config.yaml
model: "self-supervised image encoder"
dataset: "simulated telescope pictures of galaxies"
train_examples: 48750
image_size: 32
crop_scale_min: 0.2
horizontal_flip: false
rotation_deg: 5
color_jitter: 0.6
method: "simclr"
arch: "convnext"
isotropic: false
norm: "layernorm"
activation: "gelu"
mlp_ratio: 4
inner_norm: false
patch_size: [2, 2]
depths: [2, 4, 4]
widths: [48, 96, 192]
kernel_size: 7
projector_hidden: 512
projector_out: 128
projector_hidden_layers: 2
temperature: 0.2
init: "lecun_normal"
residual_init: "none"
optimizer: "muon"
muon_scale: "match_rms_adamw"
lr: 0.0017
momentum: 0.98
nesterov: false
orthogonalizer: "newton_schulz_5"
adamw_lr_other_params: 0.001
grad_clip: 1.0
ema_decay: 0.99
steps: 6900
batch_size: 512
epochs: 72.5
lr_schedule: "wsd"
decay_fraction: 0.3
final_lr_fraction: 0.05
warmup_steps: 340
weight_decay: 0.09
adamw_weight_decay_other_params: 0.01
Rows from block 6 of a small self-supervised image encoder, named by matrix and row number. Rows with one number belong to one neuron. Each number is 128 + 24 x the weight over its row's rms, rounded and kept within 0 to 255. All counts start at 0. Numbers have three digits each. After the name is the row's rms in percent of the matrix's.
After each neuron's rows are labels from the 100 images, of 14848, where the neuron reaches its highest value: "top examples" is what is common among them; "peak on" is the class under the peak. Only what is clearly more common there than usual is listed. The data: simulated telescope pictures of galaxies. In brackets: how many of the 100, against the usual share in percent.
# fc1: MLP up (model.blocks.6.mlp.fc1.weight, 768x192), inputs 0-191
# fc2: MLP down (model.blocks.6.mlp.fc2.weight, 192x768, transposed), outputs 0-191

fc1.336 106:132097104162144118134151131110123139129118145115125134152066098133112135111097160126146125107144122126150153127171159153148158087117114107108129116118150125134089163127126111113167111124148143128107130146126145122146129124124122109137138091184137155134123151112124147121095117140171126118153139084122166126117099156163093106124141130185114127113118160100136097123121170072113116174114158123154097130107107141161120104105167100134104143181135178160145094089141086114124162138139167122090103135133119116116154124149137163158095051122167092118162143118128082154129160106144149149
fc2.336 106:108133144104116142176086138136146136103162124126152086087146113066123133151188131137133150124166135102107146116148138129175159147116100158145125128102126088152119124132151146126144098121120148111124138177132157108134118107109156101145109139135136095106138154164150138129138100151159161103114155102177128117145132089102136145109100093156135098143112136137131155117187120162111123151125133145141151146154147122121123117129131114145126165167152155146155146226107116109135138106121098121155122147168148119134153134083154116105145101099160122131100139177091114103105096154165112138
top examples: many stars (73 vs 34.9); round elliptical (38 vs 8.9)
peak on: galaxy (52 vs 14.5)

fc1.148 099:112132126135135108129073155129132121118122130165136159120134155096133107156110134105179081109096119143124154140131140141155239109140127125126125136153090131179120123123135127060124108123105127164157127114111124092129120114165118182129118148168158118154150109158139143121114119127157122142140163120082127167136104151145122163147136144131109076115115122112126131103127100159147077151145149125132134148119121091164104104081097142093105171135091120129172124118100173121157126139114105079124126104135158122121137163114095118131150083109135112123140165121117143096141134133139120126
fc2.148 102:112148136175156103154111112124102139144132119150104160152134139116123196115109112111132161122152107116116127079167117152154135146130124113129150132137113127118141148130096133145144141128159129148129111153145139139135082126147096140132181168138126124174128172141146098157099144138085136170130131135103171155117127103127146146132150141110128110174102111115139141108173116094146112184153096110129089152129094116087096135117142071138175146113093188095168092156171120125157107142124140134125127114137068108135153113130099100143081140132132118120136103156146113119150143161181114133
top examples: two-armed spiral (49 vs 9); winding: clockwise outward (46 vs 13.7); barred spiral (27 vs 9.1)
peak on: galaxy (68 vs 14.5)

fc1.496 082:107142131094118164177119103114140137130138119124158154118169147099139129115110122101152135115147156103063093126151113126135153146173134130094105156136084097178100105136119150136149121131127098117130130078110141093150128112133129132072142120130144169126160120127124122132152148121193132146107120151131093104113145100135158106124131110170141163127127171157136122118165119120143137153093081155103102116168102122147121151079180119108131120183097162132118129100162123098172129139130110129141119118086138099113106133108125104099133133138143084115115135187159165144106100123087136111
fc2.496 090:169122131136151134153095131105103085174111097129125095177152154128134135110152120142108129092122109129173169100134133107157111115133131122165117165134122149160132154128131116143148141114179108147148144119135119143113162158134110148118095139141118119080146076144159168154132156104134134099097110119132120149126160088116106141148111103076160121126100098143162110143104143170136113128122079100131143114134110138099107111123122150156145102089106141148122154167153106143153112132130126210120171138129107098142150126070093135080114115144114097118159130113152112150099155141135110183
top examples: two-armed spiral (43 vs 9); winding: clockwise outward (36 vs 13.7); merging pair (33 vs 8.9)
peak on: galaxy (72 vs 14.5)

fc1.147 099:170115123095089112056116155117131123122143143086128118165085181119079126162146130134104132150114145096108142109125157177125121114116134120130132129093096149088150108140150147131105123158104149136165077132128160144087156168153100137117143099116123118127106111140149109132120139147144121127105147140112119116114055184101127148207163160133146105158168129142118092154121161141112112124118117120118137132155177110107136098163136149141127121124115131125155119118144108171126089181113128110087185134137143136120145120114110097109101097133133142099115140125096119139139158119126117125
fc2.147 101:155163125132139143159143160153127138127122119134126143136109092108124079164164093145110143136104138147184135136124139129157076137096159110085131117183129104114097145174157128081157141139124141162127178162122161128140135165162147133169131171121160150120130155143098156160153130194151122095131103132147128129141150094086171101163118178121123140128090152100159106100104140114128081122161098130102111121122104139113107138131131129106145124125156118129104136139080112107097147147126098113115125135114161164105110136132151182152091132132100099130128105139106124151149089131116119112
top examples: winding: anticlockwise outward (80 vs 13.4); two-armed spiral (36 vs 9); many-armed spiral (31 vs 8.9)
peak on: galaxy (81 vs 14.5)

fc1.78 102:156149117146111115110106187119100098138136124138099104122104112124143090167072098106141138108135119151122127173173124124153154134183132140178159119101136138112111109159118113147134130132183131124119103126138130143141126133125124130112127143117120145132165135129161144149154149127144159135144116135093102098151147128156120113139123097162103154134128124120144090149140106135117150170164052091150153114115060108130145123098145135149128141157105114137130143119122103126110116148158146151133113189129132123146125139070095142161156153139084078154106128102118067142170108176150138154
fc2.78 109:103151120069097120129099156114114141136137096157116099169101147105116154114125144138153128137105162124095125118135099099128137154105157133132158182152149112112165103132110141076117116162102136108128123156075102118098104155122115125149130095126142097131147146155077107110115087117120112135137080142137102097097156129139124160102133061160173091117117130135152153117196131128138140149134109098139136141117168129140118106143136145131119103169157141136118124154138125089141135112105113144153127124086138117094184142096111172146112130175100133142142089090110140094123169119132134098
top examples: bright star with spikes (94 vs 25.5); many-armed spiral (44 vs 8.9)
peak on: galaxy (40 vs 14.5)

fc1.235 089:143137113076148147150118109119122132137125137134098157102117145121192146141163132095109099129134127117148115117131147100130126135076093163177108112110112159132113123122138151153147174137103148145143125166154149105081124115155142118124113110133116123158132127118139138144084136110123119146155133055110161101135119103190108122108083094113110139153122118140151104114150106112104127128120125158160142113155135201105151156152143093126173107145098136139166119116182113114142147135135141099117151092152141090111155142107150144132149198157124126138108135190131107079122109130144117114
fc2.235 086:122114100121130084154131118143120146137118108101153124101084156127132074108110110139152142115140096109104158145148175146139102115166095134162154171118142109152101100125143127130135142144124139152147111148093129119169145132098130147109112109128176149148148107151123113130137122106184080130146124115139097125106135116110184121127111148115164165123101161125151117078167144123111124102098147076143145121145110139114162122134110134181149088164127163108183114167106163145144134142177140128103117107191126157134106109132149157198110148135159148127126155129099122094128125143108148140
top examples: winding: anticlockwise outward (73 vs 13.4); barred spiral (65 vs 9.1)
peak on: galaxy (62 vs 14.5)

fc1.299 103:148136123158119144125129129118154109141144174134146127098124122100096141128136149111112086135155130153150111128106122176123118137102126087117093119123128149130165090144121172099163110111104089140134124113110142118111160115132099092094099086145102142092156092127122080100154134120102121130172134138143154133177164111136129092126104156130091112181144112142105136128104143102152123142105107098130130126100174112121156071135148174114117154129109091108149128093145144115117093155124112084075156158143152110083136111116132124139132086171108146145123153127150187132115153103191118134
fc2.299 108:152105122126193127102110097146150098098137093147126113145098095150120115175141133116114120121112131126119114111109113148133107110136116161141117099173142150089143076152123092136120132139159104118135114113119145171141139075137133114130145172183142124097163132154140158119157143132178133177145118126114156093151155132099136131131129159108109129154117137159100121140083147163125089160152134148144096155124150173131092111140137100164133131134113113135154140153166144148106136108105099145108141088090181128153174083111114097088124130115128097129114145148107096092123142159140185112
top examples: winding: anticlockwise outward (99 vs 13.4); many-armed spiral (89 vs 8.9)
peak on: galaxy (91 vs 14.5)

fc1.152 106:118136143130126083119137159149151100103134113075128129155128119184143119087131124114124130136147149147084162116111116092146119118105119126094161158144131140120133137180131116185121129149102088078103137109143125163142111116120155180179131132122138156108087101175122143107123154134144128147129148081126136109195110095136129142160110152128127096115120101152157088070159117105152143164138171134150118107127099144143100113130115124139125154096136116156134127101106097135115172130111154158113197132133120136126138163112092107123161124104106106131123133129106065137118136135117119083
fc2.152 107:122077172108125154140131148134124140109144127153139082110149129145140107126154124120146057136132129166125127086125139080153131115117130138117143115143130131089100111141111176118077110108184120112114129163144124124132109159122120118161171122110123145133136115147133117077150122175168099115132122129162092108150135110121124098103128138146127138114165129147061131108087121130103159088097158110112157067091131085109137137179110125168117127140128091168089132158130124120136155137104123143129128121127124157126169117130092110174119156105120089132137123069131107120111143123181141140
top examples: lensed arc (83 vs 9.1)
peak on: galaxy (58 vs 14.5)

fc1.571 101:147103130134159123127095165142140148123111128093116101146115158123121142103107166094123164104137122153091142138116134138132117146114128128137138150135153126151089110116135182125123150122123176165140147152110136114185115124090107096096111120125148125097161128167100105152109097107099125119111129160158138154099150113108129108093088108172140113103147147093142107133140126115140167135113085133123147140114125097149106149092106083100097118111107109126156124115160161102164122140152121180115092149184121132129161148121134146127156081150092177113143066161120151097183127150147148089
fc2.571 096:120147132126136120118172119139134090147133113143147099134161118124112116156093133150148166165109126108122132103159119131126068135120114132116113123147081103103129121127143120134100145142147101161108134159089120147103083128108137106175114104112133135123147100126121138136165128090092113151128107147130134147149118113106138148175140124081133147095121125114114126123099158197087138099139170122119108156163103138122113120102108153153156169121140140136101156148109127106140158145155131132114151103094109129148107097123101151140057157172169153105114184120125164202109125094144104177
top examples: winding: anticlockwise outward (74 vs 13.4); barred spiral (53 vs 9.1); merging pair (25 vs 8.9)
peak on: galaxy (80 vs 14.5)

fc1.767 101:107095066129123128117128090168129187106151126116141161136133131150126172142139156121144141104099154155140130143115104129143117136169143125112125136147146144147156126128135147124060108117116072119139106148144118142123124133128116117077119124095144128123098154155061136130156111134172135118129092109134115113138098095168111139136116118145066120148187112103156125115103149165148138114130101126119123156120099170133115117122091121108145124147178144143158160138124131105146144133080160132139087073092154098176139137090070109105151121157131137159113136110151112100128132139137157100
fc2.767 113:140078144163127127116115106120148092158106156141115129123132144198143135116090126095126159141145123157084180111122147137148077144148097144121177112150137150149111143129092062122110149145142150120147113126155136158131158108108158122156110141142124156132141152135123124131108111131103113137139114128141124128165089091095091117103150079136131111162070165124118116110105113157119139173087121110132154105140114150136076121104152109130129101149116155100168102137098127124133105120145142157106131183116108089132076103129124089121142149104124150124153095161103114123140077123147086116
top examples: many-armed spiral (57 vs 8.9); winding: clockwise outward (56 vs 13.7); round elliptical (39 vs 8.9)
peak on: galaxy (48 vs 14.5)

fc1.449 105:137155135132118142124144138153151101111155134137154162176120137140124135090129144130183148192120156127123136109146137105147098132132097160130137110156155127130168139165107086146084138153103149129153114130108108154116073152126097139074111070115089148132124080092094109155076094119167155119167150141144125135140118121154126112106122128145103110106076116133113130154113113128115138130141140142134111168172107140090123092098159158141114130132142141189130124116113141147115153112114102144127103164106125125125134127093094136135143119116121089136119159144172090143145142070084154102
fc2.449 106:186129123142085168153123115146152142128168096107098094155146118125132132148133137169119111140129098090118106130153127090093159145107106147126133127105126152112153112152108150160160147106161159155094168115128135105135109097128094099147148156147105117120145138129065112094127125116138148106144154112146124135158123103134125109105154127102176104127146144126144119117134135118139124114133171222119142136150132107122133175123189136126122090111138134123131143157128150094145162126139146118085125069116123158137118102121124099119141091066131108151133140059108087100132132114156140128
top examples: winding: clockwise outward (90 vs 13.7); two-armed spiral (42 vs 9); many-armed spiral (28 vs 8.9)
peak on: galaxy (99 vs 14.5)

fc1.656 093:138097103163122142149108108145105167159159116125153097122155147106137123155123140116108114124115156176142109124101153116140096161110122123132132129146105126128154105121128149098174127117071122114146177092129123149126135127132161194133164108131089183152109103136103138120154181071081108129103129094175121125107105084119133116101154098135124153135124134111126142153139085136155165097130157105166122140135127152154130123151098102133061123120133147138130088141132125140141150109125131128158099096181135139116152103103104155120115192152150131132119154131123184134142139114135094113
fc2.656 089:154107136147128115106098104143131100140134125160112112116128131137149119122128153151130153097140101115129148142126133162120116161093124126091112117134123172151150093133114127171149147136121109118092103145092109134118128131121065147129121127147152108110138137141104091116129096110137131112132165102146181116102115089119130101109130095134094115132140120161159137109140165158119094172136125102108141160105132169145128084153152129156125149139204179085110108159142062101146098140128139108142172115131137045113100096149143097139174155160121147148096109122144158111130101145115111093
top examples: many-armed spiral (100 vs 8.9); winding: clockwise outward (95 vs 13.7); tilted (46 vs 18.3)
peak on: galaxy (56 vs 14.5)

fc1.686 096:150119131140138138125131104131107121142131078118118126083087199131119135150164096100108133138122145159127125156140109097143110099120129197093187130136145104123141127104170111119104133146187111129105128103161113174122129107125165111111140110112126144130161128109171144119148145101148132120149100075111112193112142121130136139139107130156123131128146136117113173178104106132132154096111114103117133089140099162134127110111136108135130129137171170109157097149164118128143136161152117139079063117186136086114112140121131136121156086148162108124139124134108093097150120150131122143
fc2.686 103:125130151143145121100077127146127149095112105125151091138125091142125129128180091118124131168111159122127114122108165083102119133138132119148079157153100121101129110131088176178111124195120149128114091108149123115103145130189096110097159113099076143119114157139137089112101103154119125167107102141147162157107132161093103123104141092152151146148125120122116138172106120135170144120132150144108106118124125103142128104083127134155159120155136139083108128109172144137128089129107116143099137121131112114174136120161146144126170081118134113159093130115163128153108119127115148182
top examples: bright star with spikes (63 vs 25.5); winding: anticlockwise outward (61 vs 13.4); many-armed spiral (45 vs 8.9); two-armed spiral (25 vs 9)
peak on: galaxy (35 vs 14.5)

fc1.189 092:149128087155126097126114113156186105165128141141092097136113151074154155110150093139119095112141132128109138134138195127171136175100114154097156120149072115098081167126113156132126095129146126154143131090153137129104096148102100136103098091149131129130127109111117097128113085109114130160073145121094141127121116117138136093161099143111110114148128175110123140098111134131141192129141133147124139129110146150123141131172156121099145122139114131148107108109146129090064123136119147133128120133144142172122117119161157096125115127111106157179150126120106084138110089180117131116
fc2.189 087:110120100166142145114116147101166182144111134099134099150127144103164121110135123051157090133113153086120119128065136192152148113101116098120126119117139137151167091132118137130133126102134101115121160106101102121143116106119129106103097162141155138121102151140142117147138166160138096147136110137130165158152165090101101127174134132118136088118109103120123126119155156083098122145135142108154160100109124069129131128117092105106155095054146131145094147130097143130102116146147093123137136111166135107125105136156143159112104132084115122110130108133157143172157133115100131135
top examples: bright star with spikes (72 vs 25.5); flattened elliptical (25 vs 9)
peak on: galaxy (33 vs 14.5)

fc1.675 109:127139151140165116144158137132086139103100144165071158144150160126137111151109131115098127202120130145136140134111103123164129121111116119167119123140135159092127082107146138131120113082109101120130134102164155134172119118112163133149135142075114134114146127122155119184156149093116110147121119136140152089116123130110152108162092139124100195151134125139154126094127147121166119151138115117139100114094097142134111162110164131187122132110126103140131141058095106136128127149083087139148110110122127153147150119124185136108124103099117118165104124104130099131107076136164162113
fc2.675 114:143133128142107122142114112122171173128120146155147103155115119127087087119110146126193108158098113133092103131115149128117100141104127125159149092132119148090116097106117125086139125120125155114085161162108174097114117146133118071119127129096106161139146113168102172151132148138129156129115106107161145106162123155113109141128118129098149153159183155155134162078105114102157139093128142122123111108139138153140094109113116144064136167125134177135124128125113133098129146127084110119105130135144142141092135122148125161101170151128148076125141113129062109074124136140111136095
top examples: many stars (73 vs 34.9); merging pair (58 vs 8.9); ring galaxy (35 vs 9.4)
peak on: galaxy (79 vs 14.5)

fc1.426 097:128136122108117086119156134136130152118152135130126126079118172144089136127102143112132126148124091146171160133116179138106131125130154120095114149123107145092085183133115150132118126130119115115135150104149130122123117104115149163170150110138136122112146098145083120103127199159143115116135104109188144111132154140152118151092123131132066145098160097122116137109099110166131126093150152107141197179104091109131131098154147145172125111135152105129163113121079091133136109162116130147095140116150159105124162111071127139111150117164161130118119126156150134126170128141141150172
fc2.426 096:137101144088155175114139079162115098130162091111173152146160103139119127158129146158112106119163133160101106154099097124129151147129151115103134162124121124104119137141110116138107149156118145100128111132101081142161121066137127110106105130124138151131132077103138118097078122123193140113144153094137119143170152182151120150121121150175128086114112127125131136130098118091130124100152121105087134151088181137161158115182117103149114114131121119118149164154171166099142149097147138160130113095100152137136102153105125150131144127130132152146149144168135144124149138108101133170
top examples: winding: anticlockwise outward (45 vs 13.4); irregular (34 vs 9.4)
peak on: galaxy (48 vs 14.5)

fc1.353 102:155089153173096129129153107120128112147149142123107076138129084076066067112129102164141141128147140143131121118102087101153169104120169140122082099111190114120131140144171138093133110086120138136111125106162119142128152095098159134118147140112135108130159125159105115122100130154132165092170123103123151143143110143166122118117180088118103109136142157115115169163132114124135154127119199077116125127137130122146143116099154151102143158139155137163125115135128114142173112167107116131112130127131149108085111124141146127114114127122142187130095140127101121109142111122156145152
fc2.353 098:118094112103088112145099130127145110107132170130143097118158127133121137122103089096118137136126124102148130109103109151118122134144087160134136141102147148149149093174095096145104123133109070133144126133142106144130123153161080124166097148127167167119156141105174115136115115126125126094114117132157083116080142188118108082130137151138141129183125131124124119128104102052113177104082113093121111118152095132125136090090129130160162123128100122141116112136105116112122119181121092082120143087123132107141143090128144126133100149094138136138155100131179108149104157132089116150
top examples: bright star with spikes (56 vs 25.5); winding: anticlockwise outward (49 vs 13.4); barred spiral (30 vs 9.1)
peak on: galaxy (48 vs 14.5)

fc1.436 090:121140161205111124147149140126114166128143175139098125122095169104138136147164146092136168148140151111124119115150108092131140139113167113120125150112127125125121128125124116106109184120172123159116121127127122095174126130108156158114106115149121149129160113102088110146193096105156111120117082141091172081116110117132182087127122131144161157135129103131123143100182138118142116175124121136104096129097132125096109133116160165156108137092147120113135156100114117110083164126098054158122114113127126166094146122112128132134107127137126107107131135115120088157143120152109165132
fc2.436 105:123162135112109107113166112091137164120112119171111124115106138125123094104117142092123120112125085127116151078132136150090111126121153144157137141128143120110151119132110147136106094142109126085121143126068146108121146132109062119162123166120120113139110152118144111142150153141118148111109086135143094125125087127127180116148130152117121137111149127146079129072130115092129128128130164136119121144126097116164183134106070102069098124135169119165156137182184095119117110110138125128140130158146106134161113107141136148115122134098153127135146158106116097115169197100148158094
top examples: bright star with spikes (87 vs 25.5); round elliptical (44 vs 8.9); flattened elliptical (30 vs 9)
peak on: galaxy (68 vs 14.5)

fc1.623 104:137115111110132148167161113102126136100094124103116154088137177157125114140105165123156087086173127152091112158109133140120108150150121144180120106119167115136126164151113169100111111174137101129164115127122112096127139133132120103127104089201131103128117140124110112120156147127075150146113137131153146138095099106114134169131161149124110120110166096127103099115088126150141138155108133129124103087157138077156109122129124121145120108129144142143148109109100144102157141128190151173097130111141136129139165128132108132142122103109200154149137141132086139082110120144167094137
fc2.623 095:148121153125137109130186104137118118120140129150098143141104109049115177149123128109087092138115085183125147119146116163156118147162139127089114129121063125115074128179104149148123151138114134125132136123126122168121142160145130148173124111122125144139119108078146138112162139132129109122079128159141132116137126115137164116076125103169124128121144152132117149165131157112156177103125139135128131214127161122144126152149113161110135134131121125127158123171115115161147123139154106151147106071100117149138103140139108128099098173137136148165138123147101130127118140089145092107
top examples: many stars (62 vs 34.9); round elliptical (49 vs 8.9)
peak on: galaxy (77 vs 14.5)

fc1.689 101:116112128152113139091144106134140119117132145099130169095136182135095125106123128080141107088108137159073140113121127170155091163117121153148108142149106118151090154102124129142148159180107121163154108157137163109164136151124195085122141114137123119169159138122108122093127087110157135096110113155112152141114132140145104126093134120144139130129128156142132128081182126125139124135135106135107097155110123122131083140161147097164124136086119148125128180094106122123142173140123119123068090122109132114100128127159114143113146105182172107128150131153135089135164176139105121128
fc2.689 102:088117156096146106103127110180139125128134089137134124147149123119166090159153148123095121114117128108138161094142130149134176183134128132132101126101138105133104098111116098128139131139082094168082135140117111133124134109138086149140120128082135092135096122117119123109116083124109118139091144099122110141127120144099125148147127109154174163155103131102147124084108133118112109093141152145157087127161151106146110142128136126108127158159151143135122151222138148095096114104117159135183139132110110120084109152119098107136149125115150104126127118177179123119149094120186096128
top examples: lensed arc (41 vs 9.1); flattened elliptical (31 vs 9)
peak on: galaxy (67 vs 14.5)

fc1.456 113:088083145178140141142122121090135158119109121155150130104118118145122086129084101173176157111133139110131153158171155150159079123144090149113163153163102138123178098114133108080124153152121140150114156104141108142170101140123070108166096128125147149140135187084120134147164109164144128120154118104159138119128101126104148159101098064155119109147127156112083129101131176111123150130176107105165178123131123109129142114113156132097115146128096133143088146121128115145121140104115116109155123140103135119135099109127139115095121112115158151140121136128103131109155122143132155127
fc2.456 102:159113130147125119133117125166112082096119120114099129126103110142152123167133116154140150120113114149107101122106103147137145144161117126136129143139150163150146153110144124136149150111132149117145149099129149125136105066157088128119156105151140124105140125128143090142099169172129142080165121138150124157143062172103160140159109129119178148086096137161095112122105147114135111113096111120144143146182110171076098080139107158154162123094140142176158131092144104143146132147175169154116161132079123117121083149145125136144126150152139114132152142128164120098149155116119114083
top examples: lensed arc (66 vs 9.1)
peak on: galaxy (70 vs 14.5)

fc1.169 100:104102184153200144154175144117109159139166123137117146123113066119140147158085123158116102151090156130127119109124139176114116133126119134105120090140084127147145098127102123166161128192126107115147101095121116118154121089119105124137134111134156141122073088130125114154170117137126135096149146149094127169124138160110144126088126118146113145152103118131152151099143161115177139150095126112125108165149098126103152136108146102145155128062109109117100101108165112096148172106138117190164131138123114127175139123133130114111128138138129136122094114141110095123141129125128116121
fc2.169 098:150138087158113094078105138143150095134113117111129112135169170127135101103143111110133080122113131180110125180121161103166104145098124166156138096108144103124115121122158090085168144147155128114148126115128118123090148176126117158120121147094122117176155158147108096125125109100119151103114107133142115148131109114134117145128136146147128145150161103156079126073124097118061130145078140163125088122143098154122069078138112162141125152105156155167129111136076090125140117126154112142122105139125143132102124140152172145117144129145115103154128124110126102126152113130154154114
top examples: lensed arc (75 vs 9.1); ring galaxy (25 vs 9.4)
peak on: galaxy (77 vs 14.5)

fc1.664 103:111091165102098129122094127127093100149113116150145141179142137120123132104122128119185124155137139131141149119117145124089151107143141157163131151149101069125164138132126112106077157129067083104113118102171109151120110100107113145131127116119085126085147103167138119103124152122191145133166131141113134149149129170100115115164122168133104119105114106119138116132111125150181115112147167113147139186091169145135133135119141131128126146140143089164111136096131164129144115112088100105127140168118144113106120123162111073121147111109150129172100175102115131123111149138141129086
fc2.664 104:109105123104108136138133133114103156123106115147107174150105144128107129106126076152147117165122114120164153127123122118116109130158120134155104138170100140134147109130083178160151146105153111140130110106107123155138120131179096169133157134140108157138109165119091123113158176159149135140131116097098153183180152143119081107104158141147155187152137119126095168156110139163108124114151127155123096111121130093123084136137138100117099110120106143144139125188163114163154121164120145134113163117132143147110150085142124104173141120112149124148114121132137135122138099194168132178
top examples: two-armed spiral (64 vs 9); winding: clockwise outward (59 vs 13.7); tilted (54 vs 18.3); winding: anticlockwise outward (41 vs 13.4)
peak on: galaxy (86 vs 14.5)

fc1.273 099:123118177158150116144101153127116103106118141125118152150146148173098094157136141164191086148179160097154115168129114133121107169137124149106150127144108077101111124177112126122129120129141135090150172144107132097113134174158125112106111144132138153131092121112110124145147164154115107126156103110123098112154127118097124121121107150089122139155126126141137134178093142082112162105150118136163119131148080088095130103130119140120118101144115101146105107115183109123158155147129101130097145156138125191136126100115141122148138151113067115118114170124142125128157120111141190113
fc2.273 094:123117153131160080126131079159143149149124149130095149096139156129102174145124109139126106136099110097129100096127110130112158132120155100117120123140127139145114117122145153095126080162157060119107123096151069102132127113119078095110143118127093135166135145123101124124152116091164104105169135132155118143106124101154126104090152079095084101197162122145143154110180129114129122119098122133155142127116085135127106123151151156139132123126108166152081157134157178080123127143119109105141112102151146109128132114131089137129166143116100103140114121094116160144136131147149122087
top examples: winding: clockwise outward (86 vs 13.7); many-armed spiral (64 vs 8.9); tilted (57 vs 18.3)
peak on: galaxy (66 vs 14.5)

fc1.517 095:117158098122158142132143103085109144131115136157126145096142122172145127135136156103129148066088104128096129107116113143152149184151104106101128140115120140106156124143143154103105111089140137127109110091121137095127184127104139141095136124113131151111158153141141098118132150112137165124131151120117112080051151107142160115135125141100157140164154145142098130122100150107115157067135141159128098106147134111116100140153169113120130141124131099107141113114110078093114136154121116117151113166135119119163177157140129157084111091176120176180122097131100123144109132170134154102
fc2.517 094:159100118135132168133129163146162125157123136112116131151120131126145109103112115107097178114177107120130141131153093173156115071096115181128154103099143146148153087101129149173149175103159106183119082139147118199128085116110107135153112136141105171134094138095123142129158156110124147129154176140104115129123096109128107167174143101148143084129129111131142120158161115108160121128123127103119151081168116147139122132125114121089128110127118103119155127148118146144124178100107123145120146138147121160111136154144174150095107108095144109140155104150146149108124089135111118138
top examples: winding: clockwise outward (85 vs 13.7); two-armed spiral (39 vs 9); many-armed spiral (34 vs 8.9)
peak on: galaxy (55 vs 14.5)

fc1.460 108:143149112137130117129138156150129120097150111170114171142112138138164135129105136090099098163118127169105099105124145136121099122123146090129134125149119144183168125135169140183121123114121161098106149136128114119128141095143136126143127083136120136113096132134115076110124134070139127123170148109125156145095125152137094110136140133107135164114207113155145150082122154127098164131210110157109107133121127095098138147144097123157149139133119123129173090127141106132113131105098088136131130175142132139096080120156123106143143116142163112101139107157110106107188123111086123155
fc2.460 117:088144095113142146088101134137127123130099111134145105114137120134111100110121088143100136110133119109082111144108106128129147125110127146118098149127163117125129113082136120116121132127098127143149184096179074119126144136150116143140105108147103087106129069146138118103141156101144108067130095163108120137096092112095122153128155087172150167135123144160118165121121086123118124097115118118118098137147098140164165116179089113158107065108113106135125159138164132137130144114144113123109145113115159100147108166113167125134120130134101158138087156157158176171159137131149093105
top examples: lensed arc (71 vs 9.1)
peak on: galaxy (37 vs 14.5)

fc1.316 094:084136132099154140146144067102126115151125093129111080130167123125115106120113148090118156190103145122117094155126085137108109109091126109095158126141099092158141168150164135118134123114103137123116154110134121134146141141151090122091115135124106156177159152144143149143165142147170115151096117124102123183081145146070126133102130124104118126116139151165132099168139135121127130166110134119142148110122120141162157093135164119099105123133125144109106151108153137131126128155151077119128057096155120087133082144144177094119134142138114126139134150146107093110155134095114159131
fc2.316 100:103146087148118133130139140129097139113135185151161111125159140175136122131148132161115124132128097154111100098134120141135151141105160132146141161156091167160089114086121158191109117149157164143102078112117120171153130104128122111128152123089157135133114083126097075129135110095152139141090130119099144149126111153121144158131117164108150170088098069138124121132122104160076110167142132138112164122096106147118107153092122164123120128138143125095168130185137131137134091128150133134122151130145141133125113141110152114129171180128112101134153100109169119116088093125106123148
top examples: winding: anticlockwise outward (95 vs 13.4); barred spiral (56 vs 9.1); two-armed spiral (34 vs 9)
peak on: galaxy (73 vs 14.5)

fc1.652 098:135111082122123135088100173110163091093117135097078166135137185121126132151093098116153160132145166146097081155097101138116112138146145158114143158096118154121144117127164145166133127127115127119134145125166125102105130106125098171153107108131142120131158105141082103120139123113150128111159102116116189118128159111090157108141091116078127151126113178159085142128137168144090149117143128150098162147101150123127123146139187126115133145117120113109145103137129132114116160147094135138103128075099122147098153117103095091132141131176140119147107124148140108136146116139127189109
fc2.652 094:167130097076132094144153158136136149139110072143155113129131136124123118135157162119135095122126143140131132087112132135143139145100104138166133155151122136128127130123113113171132094126116161128150194121136132071144106122166113114145151085157148092072121106154148086117148101147070145145117132135160116135136104129126139095133088140127177169105103106107111127107102089117099120102156160156133101090079139127091165148181119135113129114125138109105093147124143146126096119137106161161165126153140130097141097080135115108137097109086121105130154176113129122147115157140158130145
top examples: bright star with spikes (62 vs 25.5); many stars (60 vs 34.9); merging pair (46 vs 8.9)
peak on: galaxy (60 vs 14.5)

fc1.497 137:108139126093141159168113095104136152126101110141109135145124137097112156117070138142101071115105157150144149126119119169092125146114126116145168120111092153121128138093073158160118075135179119111126116125120134137139147115132197153117148104140118140155148104153139152156121129135142138078143185141086115095128136129104151129163129102128134137142115121129133139135128123132146118138115097129149118144065118113141123123104149148154138111109104172087111113118168113112154133142143136168123110090156128163199157113113138146113109137089129138125144131122187101115119065157144164104
fc2.497 114:103113134191176133131134118151107137096046093103131109181127135131101140139141108134108123080120142115118093105135137123152130160145120143129117132093120110156115118186154128154150094128105123101110129103156143158102110137112124133084157073091133129110134123134110114082098162133151133138136150123150146158132107166087101121133116126154134128117150126167108169140139126116130147136171133118115100145100144135165150131162122172127165156094145133131152112115122131096131167138187129136107108106137152145147121108137115132093149054104119137177137133115093151145140093103150126168
top examples: bright star with spikes (99 vs 25.5); round elliptical (39 vs 8.9); flattened elliptical (30 vs 9)
peak on: galaxy (35 vs 14.5)